{"n_mels": 64, "hop_length": 160, "input": "log_mel", "kernel_size": 9, "nesterov": true, "weight_decay": 0.1}
Rows from block 4 of a small multi-label audio tagger, named by matrix and row number. Rows with one number belong to one channel. Each number is 128 + 32 x the weight over its row's rms, rounded and kept within 0 to 255. All counts start at 0. Numbers have three digits each.
After each channel's rows are labels from the 100 clips, of 14976, where the channel reaches its highest value: "lies over" is the class under the peak. Only what is clearly more common there than usual is listed. The data: single English nouns, adjectives and verbs, spoken by a formant synthesiser in many voices. In brackets: how many of the 100, against the usual share in percent.
# convs0: first width-9 conv (model.blocks.4.convs.0.weight, 96x96x9, each kernel summed), inputs 0-95
# convs1: second width-9 conv (model.blocks.4.convs.1.weight, 96x96x9, transposed, each kernel summed), outputs 0-95

convs0.3:144186141104139120126128128181074100135232116113141134104144105202095128127107111094136179125140091116119162161135086099149144162108151135185071134122140135147160134107151114196139092172145099081101154154101139113050135098104109109069128185085111154148172098131108146111116058170139101108
convs1.3:072064123146108114092064108165141125143116171092118095171133140157157158168118122054101116128065185127124100112136226164113107122150131155135059123152164046163148121146133159135143183088142131183115119155073160101131094126152155146140160106155115111161110151089152117090145156117129140162
lies over: /k/ (30 vs 2.6)

convs0.21:144149118140146092117142177117150071182237106144069089115101127124084163115031104114149129135133132139129100185150120093151167103064152173166089140159154195072145130175110120125113088106134141150157085150103096117107126139115145129139098171089126137189092120133105170112156134115116132098
convs1.21:113169126150173117122059140151125152131065139159156182107158146157153145098188125102125090124093114112124128089151161117117124184139135106127112156124141056153098151175151137125155134131118110139126157142105182172108130135144122103139255138151051130083110106135155096082164205164156142140
lies over: /g/ (40 vs 0.4); /k/ (39 vs 2.6)

convs0.69:111120106181111100095149133140119117150167121115063131101095118117168143105053173161141179063056108064127137119091110159133120145110163146164077152142148174088114129100083144150079142119170153134190195086143172139152085112083152132103096110155116141132195152096114171153133113120114170161
convs1.69:110121112161172183151127152056111120136140167182209105177157121155114102142154121069133117172104127106152115135138142137169139141146147139072060072131160129210156122174101126114181192164090143151153090178173153156095139146162133131147166122132135161170113119165087123120118150162154078134
lies over: silence (90 vs 55.9)

convs0.73:127131137096154159113105151103083121144105086082208131161133152164186120123082150117115086104100111084164108118151203091150170187192115102102125113132121173129211113135112183095128061117133129084132131129127106158128170139104126048101148202144116098124126121145148118064139138093127123141
convs1.73:164132086064164119144138172145100148137136122139046138092106077104067182102123098176098121117208119165058095188065125129104165102092150126069149123119162118132105138058129106098158149115182123107122139121132177140184091121103085142159080115145112130141129121084119163109122115117095116123
lies over: /k/ (64 vs 2.6)

convs0.30:087132061150101164156133106129073064116107156106195138163110145119174164116129051105180137118112086146145112152129090097139124140113145137126137173115154173097139131132157110091139135046151168115174104143052157148117129120081069085107208103094154176119124167150117156127154119151161128152
convs1.30:161168140109122114072165112168173143091083166176126161110135150141102119108158146083150151157185107128125142087155153144115153081151125150148184107110123150169134178141124171181139136170124154127166150032197069141126192107150177141128090146157094120171126138187146128112179088163137110143
lies over: /k/ (40 vs 2.6); /t/ (26 vs 3.4)

convs0.29:108137069161111118150089134122117082140219119147070110093194151128110089118052143090137130096093118098150150138137149099123139151110160115156068150197149218131145112139098116138175120086144178087106176056156154133106160138069105100136144146167118144132157135105102146129084140149127154141
convs1.29:150142154152135150102150112163125052113015171132201166153111142157136164151181153108128133174149131152167141139124157155153092176187144124128125124108155078162100132180132156167148123156121182163131110165126147156131158170090093118146204131161111113145144122118165148127132132155166053164
lies over: silence (99 vs 55.9)

convs0.10:132131116116132126181115029121117156088166081111166223172122133123105177111159102130073148147120099167088097116092096119137041129120118133122155171091144170151122136143143119129133131158134098149146147099136150091185099098093126079125145142078139156148129112163221086111106155170106114150
convs1.10:137115105105079108213105163134193073159194168178101112127121123129186111143133087118184132133146179118107129113157163170089133135114151152099118115136135115108156148104174159120105147146161183145140161178134128164081119178170106086098132139152083109068152128103058182092142154117133182143
lies over: /k/ (25 vs 2.6)

convs0.0:131154134152184105158127102173132119111162108095134158144127098139155121146132114072133227157136069125138084074131176106147118093114121094173081094130164141113173153096104096081134109055160138113159114102111190082128103144151102119160138141095121230170108120141079140096116108143108181147
convs1.0:155150086138113124148140166093168115158118223159200123112181193118127173070142142129091095129070157112137169113163101151170151130134109177165179153090123152130106130132169194176128111185159150148157139158114120121101158120100145108114134106139148093101154181118167165075140150118148067152
lies over: silence (84 vs 55.9)

convs0.45:088138067075164135139073145130085126153095138134139144133164098139152142091176183099098182203113081131176107123096139175144128131135098175122128139120106120080080061138148147130089104197187152105187120107116095108129154174155154101133143152098069108146114153110056152084155128139126127159
convs1.45:101125183176171149143193091146179073146178111181137128137117184148159146205121095120130121078170186135111188173146157150130161157126151096134110139106099161124154136137126125186135147121136126094175169163152183177115155145167149117137143119152155141093151097156105146074160190153182138114
lies over: silence (88 vs 55.9)

convs0.34:129124133094143082145177184135133088138136136114142153145091116115122104141102100110199180110142125131105142128075097088143126109152183154150149168142155132103069174136143129107067112111132158100162110149077081207118180092071063132127119129139189175126170118074094115122164122069187141102
convs1.34:110144098193153116088072105120143119089197095131110088200115088136121141112138137160170112168125074084119136135151107127115155094158137141182152166110183160092160131121146050143119131182101154098129117120197194150138151145181137127114122142144084150111085101164092141113124138131106218102
lies over: /d/ (53 vs 1.4); /t/ (40 vs 3.4)

convs0.76:127116129147093171127184128183141081164187095106175151090130053141110157122184117129116195116090140118095135083105127118131145176109142128132082122118069155156083136116096136155075087162128119099189131153128164120133092178104112135145108060146112138087083142144131193071103155142182161105
convs1.76:071128123170159127116064143130132143130106161143142133149122185128177200142051132122149112134050158116137128141128175169143120141086146126177075102150139166167186149170131143111156168167125105079134088176151091161049141061133158141115080158131139113178149124125127149094101137138083117153
lies over: /s/ (28 vs 2.5)

convs0.57:145125131147166125124174123149116105110144109142119135131121149111108135117115064094198107128080134142157104104131080142143134134149124168124135132155141143056075129118156145125079125127129177140117215091096152141152092114051106085093174096103172131167176215145074135140097104100092143217
convs1.57:182144166132161166121156174132107158129090187154140159120145095161117118127119201129126126139112058171114129098172036135136153113150109125126189117119093127176133095160095123118087119132182094095124083105195074135110132088141141123136157079132073148173095103149129102133129089127165075061
lies over: /ɹ/ (39 vs 1.7)

convs0.85:079129108120135095086144137174117103151185067136165047133189094209124135077125096062124095142136094102119130141148085155113132168137121156181135105123132155088156109132195123153119098188146107132138123120147142146134093187140146123088098128144068179091157142101082156118142103193136119103
convs1.85:034102192103132175132090083170123139100104126112111159183108129168182149191121108070151169122073151179141148101137130142154165131108166135175045124180126056165139095154149135121129160112151134188129159140152139139137156143136129168172184121115168126162139135116115113138120163110166117150
lies over: silence (86 vs 55.9)

convs0.89:163131079169144151117103152149125091138116167115103128133156172095107167098062116076158106105060100119062082192061116179085131066155139120115112144175131204114137119167116131134137162120149124173200130131074133132109163158114093109131141195149159156126117183105099138129111111122085138128
convs1.89:143129143159105111142140110147122185110022079137215139095075132146116055096183153174091126070146188158156126150152159136095149156100147114102188144111077150108169146164163094129100122135131162145118120137172110107177143096095081132122170132100142133132132117117174122153151114125173084099
lies over: /k/ (43 vs 2.6)

convs0.52:074123057146132090156154149146118133136140127155155074160170079136098060080104110133149168045148116109111127177156133124115129134126142164170006175146156086110175094122161125121136095103167185087114157108075139176097122161133148149130118130126127132126152144107098113108145189136159118148
convs1.52:051152140144142152160091121105089098114164133110111140178124139163156142148161142090179171139107106112178148155146120133134132181115148183134117126116166085179144172154161137181168133168146159140073149146172182179112179161149172133137157186145111142150159159168141179168186126151164068160
lies over: silence (99 vs 55.9)

convs0.23:081130131152172115164057138163075083113159091159066159069121169141153110123104130146074138100137138133091121149178082147147095055132114151130128180128125156158162099127148111137198105148145111076112145129121096148136171124052084117096085156128143157145091167134164126164149180078135149173
convs1.23:086126096125121126121126128127094165120099117118175107208102123115109114186158077147169099078114156157157138238082171078098113180151124133133146077119079101107097084115085063180125173078133163126151138143151104144174109183135122105128175081098134102150156127135114113155102126156145142104
lies over: /k/ (31 vs 2.6)

convs0.75:128119126162140118087168145163130076090191098191087205131114067089113126109075106099140097142120129148169131130100112084150177089077143134108093115165161183084109141099124158087167128074142122145198158126088148139129108115081093131114134113108192191177102127111121174140129164118121159142
convs1.75:170175149129149073155116148095180136098070141175179096094131166170154147084149098144125176097038140138115101129181125166125105186153130139177134128108140166123155174162173109126129140197128149078143133133177125152056168120142127086130157151124114101085103138206107127112146096110106119139
lies over: /b/ (71 vs 0.9)

convs0.72:173149099161153086145194161174117120107160091139214225124109103169167147085165113040117146159125092087114134087126168113107114079126136144155119131115072149112092168117119127113078077107152128120150177120137133167115102118107100112138172119167126160096105084098100099101124123164162163132
convs1.72:063140159143071145151072125140161116153109141103125110156151193096142181183101121111173164148035131119135124162163164164171177113147122136108103147148175147130179155138170180126124171142089155159141119141126157080137172121180171144114068114160087127155145140120121194059128138117135103142
lies over: /d/ (28 vs 1.4)

convs0.65:077159094129124156122037090163105038110215149118185160117155132149112138085158127086127108148157159113143103106171115135146153136113129164130096104150105169083122142154097136120162122074132148101184124127063149122149142144135076083158140147135131139150143165066102162176079157077145151109
convs1.65:114141190129192137098200111152191089119093134109115101152091065139077150131118118107115138102136119155130118160194141180178140154140091081112131145136105110201105137150120078083149103079149148200129157156114125099171163093102182118176126131152120180079125130120148162127169107137077116149
lies over: /d/ (55 vs 1.4); /t/ (45 vs 3.4)

convs0.38:113103131124167118150097156157129046128117136085173162173170105136135122159143067121097163123090165116120149154076077106131153140128117149128107116141191139090162113149106137109133096133136123109158094177124191112105116139059159103106175139083139204177056151156074158141075148139066149124
convs1.38:108160154129127109117145096074156162131089169194089104077093127146104148129147128132100124079068063141129127127164139088151088132118123139108206139111117195148161129105121137123178133179145124121169120019115097091111141089188172154151064119143154068127132121129156082148118104140145107143
lies over: silence (85 vs 55.9)

convs0.91:129128168120136153092112183160069116124124112125157125099207124132115116101134121103165089104141131071122133173101142145121190109184221152098155132171140130154142162087148115147085190094127172124118122090119092145124127095117124030119063133112160097116153126154160117148172094089081152089
convs1.91:151103096102123083106084128123078196102099098122125111090085169118158060136115149129081101164190088121132122099118147102152091106151109134165142170083067169101144131133153091092119057137090112147050133131145122130150074108070047123118097148127120115150117113073117075168128163123160134129
lies over: /s/ (72 vs 2.5)

convs0.5:131109085159115054138119133170081095152198101094170148134153095151129174118143124186069133171066078138139166104101117174119156148078116187087096114140103183101147167141124145157183132113140173112145119130045165085134150122113116089091165138109151155119136178092111174116102108116100133115
convs1.5:108145171114035114106171060149173131094064155100117116100122140134065112178114118108165131113108171115090099132118136161166108118106087076127144133164096102154125152165161158097135176107045116154098083145101102068096138125079150113137103097177151152113078121121124137110105142191160091130
lies over: /d/ (61 vs 1.4); /t/ (32 vs 3.4)

convs0.60:092160138114143101159158088149110093092215134098151187143140144147088146096116103104076143154146126125138142121130148146141149119117133145124108111079118213156162109127143142133130165158102139160127089090217112107156067092112085119110140100099159138149142123140045174113027173145144107102
convs1.60:182088133103123153089154127151184117153027135206122153092125124109170177130167130132128126147124202151096152096157106177136170118206153105145063148183152113080088123147127164093153148098104179104186121152138099100136123147151113159149114100154128150114085137164117120157158089135114116153
lies over: /t/ (73 vs 3.4)

convs0.86:131124157130126132093129164137088154087096083171129177100138175132102114139158153072181071083168109098093129103133144105144133088184129133105123112108105097139147155107213155099065179107080150127135125174151091151162122092126088082107156157165088126057212142109158111137157121137152146169
convs1.86:182142094083139092102126156140108154073144125139075060125142120099100108107104170179075139156141096124122082179084103122090134119095114105140175142134146139086088104104064095115099095072151071081104149074075059126134135117119130165111091155114193122144104126123126102162104103081077156120
lies over: /k/ (53 vs 2.6)

convs0.94:147106146094100130122192160156104128160165075182134200142104085123139140155149103108131081181113146141186112148099077153132153119139128138154077130117145143172077122166105195137126154094123168125122074174089082168106143152122098109148134057134098144113060110103109143082121193109109158070
convs1.94:142157127097134130118070170131124138140130106117169060131128152116111158114173175190163141148122099081098130092175067105105131114132146116174200139185107166071169114105105070151110120140109099061129093144175126135131090129129084165129085168123155115181153106176057162113136124107181145098
lies over: /p/ (40 vs 1.3)

convs0.63:074096100112126144161128161084091065121173132152099102164173127089161139104162173120152135072104119183100138143144097095135121157091131127156060146148190234118113070141081157105108094126154141100151137103125156163111126116104115147152139092100129136161127142047129150173143107145185085155
convs1.63:149144099158135139118137129192125123122061171153171129134120156140092145108090134114039151171092150086121124127120091147099123094149111150098190141148110081156169145112111136216136155147090133153131144177140083176101086179084100103125204084149106154116142156085157154118150174136112083081
lies over: silence (97 vs 55.9)

convs0.6:118106138143136113054144149126110158127099139199104154117167160130123139094103114111109067084160197138105121108093097164120127146163152122080098111121093118141103172165137134148150120102105126040148147190144094073128176092093102146144096114146141115148147162107126071205216137132173114161
convs1.6:147099124109130107167135105132121120084122052074121076099108081134104123124100136191129095179172047141108112179091090139152106080084093106108166098102145143063077134100104123102082113132143125140154133062081080115137084144123097095114133155116119091127126144124149156096099098048122147075
lies over: /t/ (44 vs 3.4)

convs0.41:127113113152100210118138124162128127127138121160166126153136100126109155152109072160132149145150153108115081158162073079099115163177123065150103116149155173187122086106168165070146124100141207099124122166146133102117129098046075085068160130125121136123077138190155132119155141121111149070
convs1.41:117131145138088119103107133114089146099113124096117119112094158162094115098128176166166124138125125135068103089093197101130118100145098119031166083113104157148095122129147126114173089110168120108170069064178028156135149145146115174122111163089073123146145086093087125098142088122098161152
lies over: /s/ (38 vs 2.5)

convs0.87:124119108094079142133092137137136126130142149137152152145130118136152116128139128153143145138124142132017130149146160115148113112135096085142133164118136125166133096125128111141163079152153136129141021191131140162142170146160132157181126125147122112112062000156147131121142098124148124055
convs1.87:153149156080144121131140129138094160164125075104080112118166124117191136115151136153132130092136076127141137100122105082124079113128127086102197109134135130082102105093099116166087111128201075128083079087069089128130162122144067108152112181100147113128123113068133123122103191104147229107
lies over: /ɪ/ (26 vs 1.7)